config.yaml
hop_length: 160
spec_augment: true
decoder_width: 128
decoder_fused_qkv: false
decoder_qk_norm: false
decoder_parallel_block: false
decoder_prefix_bidirectional: false
Rows from block 4 of the audio encoder of a small encoder-decoder audio transcriber, named by matrix and row number. Each number is 128 + 32 x the weight over its row's rms, rounded and kept within 0 to 255. All counts start at 0.
After each channel's rows are labels from the 100 clips, of 14976, where the channel reaches its highest value: "responds to" is what is common among them. Only what is clearly more common there than usual is listed. The data: phrases spoken by 400 fixed synthetic voices.
# conv: width-3 conv, dilation 3 (encoder.blocks.4.conv.weight, 384x384x3, each kernel summed), inputs 192-255

conv.370 [150 121 130 151 150  84 147 145 133  84 152 117 151 104 170 140 120 186 184 148 174 128 148 138 113 158 145 160  91 173  97 132 149 147 149  85 137 153 147 128 134 103 115 131  74 156 127 116 117  76 125 203 143 101 127 132 143 148 125 102 169 211 138 116]
responds to: /tʃ/; text has "chair"

conv.260 [111 137 155 159 168 181 131  54 140 115 118 112 152 113 145 109  70 140  98 141  78 148 147 103 149  97 117 121 125 129  75 130 109 121  62 167 112 106  43 173 205 109 114 110 164 158  82  99 157 137 116 103 127 137  98  96  64 203 162 132  96 114 161 156]
responds to: /ɝ/

conv.311 [112 179 201 120 110 108  90 133 123 136  94 110 124  89 144  60 134 131 116 159 122 186 119 106  99 152  79  77 110 127 181 141 123 120 105 137 100 119 111 137 101 133 124  98 106  80 115 118 169 167 141  57  91  81 162 168 124 137 131 100 140 135 112 109]
responds to: /ɝ/; /ð/

conv.133 [170 128  60 111  92 133 167 156 185 115 116  95 113  88  77 147 128  68 170 126 120 144 112 194 148  99 125  58 165  85 147 145  93 113  98 169 101 138 130 150  99 124 150 118 122 143 136 133 210 111 120 128 148 145  77 111 114 183  84 115 112 125  81 134]
responds to: /ɝ/; deep voice; white noise

conv.22 [126 115 114  72 125  85 121  98 171 134 146 162 117  85 110 137 109 102 120 118 151 101 194 105 103 123 123 153 171 135 115 110 184 112 102 200  96 155 122  83 109 144  70  95 119 114  79 125  74 151 109 142 189 138  83 104 143 150 129  92 109 168 130  82]
responds to: /ɝ/

conv.149 [ 74  98 165 131 140  72 129 126 113 129 169  85 184 148 141 170 140 113 110 185 121  92 167 127 175 170 171 119 142 181 144 159 107 103 149 119 171 155  83 175 126 161 173 183 177  78  97  97 136 172 105 101 103 149 144 160 122 155 113 146 116 119 134 125]
responds to: /tʃ/; /ʃ/

conv.273 [190 124 141 155 141  80 148 123  98 115 161 127 132 178 133 140 112 139 170 129 112 165  82  98 105 135 125  52  43 139  43 115  85 181 129 121 128  89 113 110 143 163 175  82  89 134 141 153 113 141 107 180  56 176 132 131  73 126 140 175 128 127 131 143]
responds to: /æ/; reverberation

conv.141 [135 100 139 161 163 107 146 132 143  90 133 119 156  93 139 159  99 107 116  48 135  69 120 145 125 138 128 117 144 139 165 167 131 159 134 149 110 166 124 115 139 136 104 100  66 119  57 157 141  95 124 117 141 141 149 188  99 193 142 133  73 163  73 160]
responds to: /tʃ/; /ʃ/; white noise

conv.226 [158 206  85 169 142 138 143 116  83 157 144 145  91 163 104 138 104 136  69 115  57  66 158 138 125 136 149 135 155 168 147 104 104  96 161  91 115 136 112 139 146 115  91 140 164 118 135  84 126 160 166 135  94 136 141 104 153 121  80 123 174 100 162 130]
responds to: /æ/; white noise

conv.339 [104  81 153 138 145  89 104  73 141 102 113 111 136 114 151 108 127 131  65 132  97  83 104 142 174 123 120  84 113 145 144 126  84  79  99 157 155 103 141 147 163 135 229  94 111 105 147 120 116 115 118 139 104 112 100  82  73 134 125  87 127 149 174 113]
responds to: /tʃ/; /ʃ/

conv.71 [138 151 167 167 146 160 149 110 128  94 142 156 111 135 134  84 105 148 139  93 166 113 137 103 190 164 144  86 104 156  90 151 110 163 128  96 117  63 152  85 122 119 108 117  89  85 108 134  86 146 114  74  99 105  92 138  46 156 177  66 141 146 124 153]
responds to: /æ/; white noise

conv.116 [115 117 101 168 152  79 118 115 146 153  98 104  93 104 108 155  42  97 168  98 117 112 131 135 114 161  97 154 166 207 147 127 117  89 180 156 124 146 138 152 127 105 155 100 163 154 117 120 179 167 130  91 101 118 153  71 142 162 133 102 118 211 119 105]
responds to: /tʃ/; text has "teacher"

conv.56 [154 160 132 136 135 128 141 151 123 135 142 169 178 139 154 200 198 101 146  97 126 129 107 168 132 152 173  79 167 148 167 142 127 193 142 171 148 108  99 176 156 122 166  43 110 105 168 131 129 158 118 190  86 171  88 135  73 108 116 119  99 154 153 145]
responds to: /ɝ/; /b/; fast speaker; /ʌ/

conv.318 [111 144 161 152 125  93  95  98 152 102 124 166 143 155 119 140 171 101 114 126 120  81 115 165 113 133  63  93 138  90 116  62  79 118 109 177 152 108 125 126 103 129 140  49  96 144 113 126 146 149  78 117 110 109  74 131 123 166 134 149 105 130 117  92]
responds to: /g/; /ʊ/

conv.301 [108 166 133 130 124  65 164 104 128 132 143 127  95 101 193 164 129 121  52 137  56 121 126 110  94 117  94  66 145 174  93  99 156 155 109 111 134 145  80 174 109  81  68  91 130 136  82 138 124 109 127 118  93  57 129  66 150 117  80 111 146 148  96 128]
responds to: /æ/

conv.340 [114 126 152  98 136 117 133 109  72  94  90 121 173 119 158 112  77 107 176 167 108 163 203 125 116  72 148 155 137 108 116 104 216  97 146 214 104 174 171 141 123 157 118  75 117 111 143 106 183 125 151 135 136 102 133 161 124 133 114 121  92 136  59 121]
responds to: /ɝ/; /ð/

conv.360 [ 86 148 127 133 153 100 141 117 161  93  78 152  99 118 198 147 109 149 177 139 106 162 155 142 157 193 104 140 101 169 210 169 154 146 160 118 141 157  96 150  85 148 138 166 112  98 140 107 145 186 161 149 152 129 131  50 123 139 159 137 115 115  93 154]
responds to: /tʃ/; /ʃ/; pink noise; clipping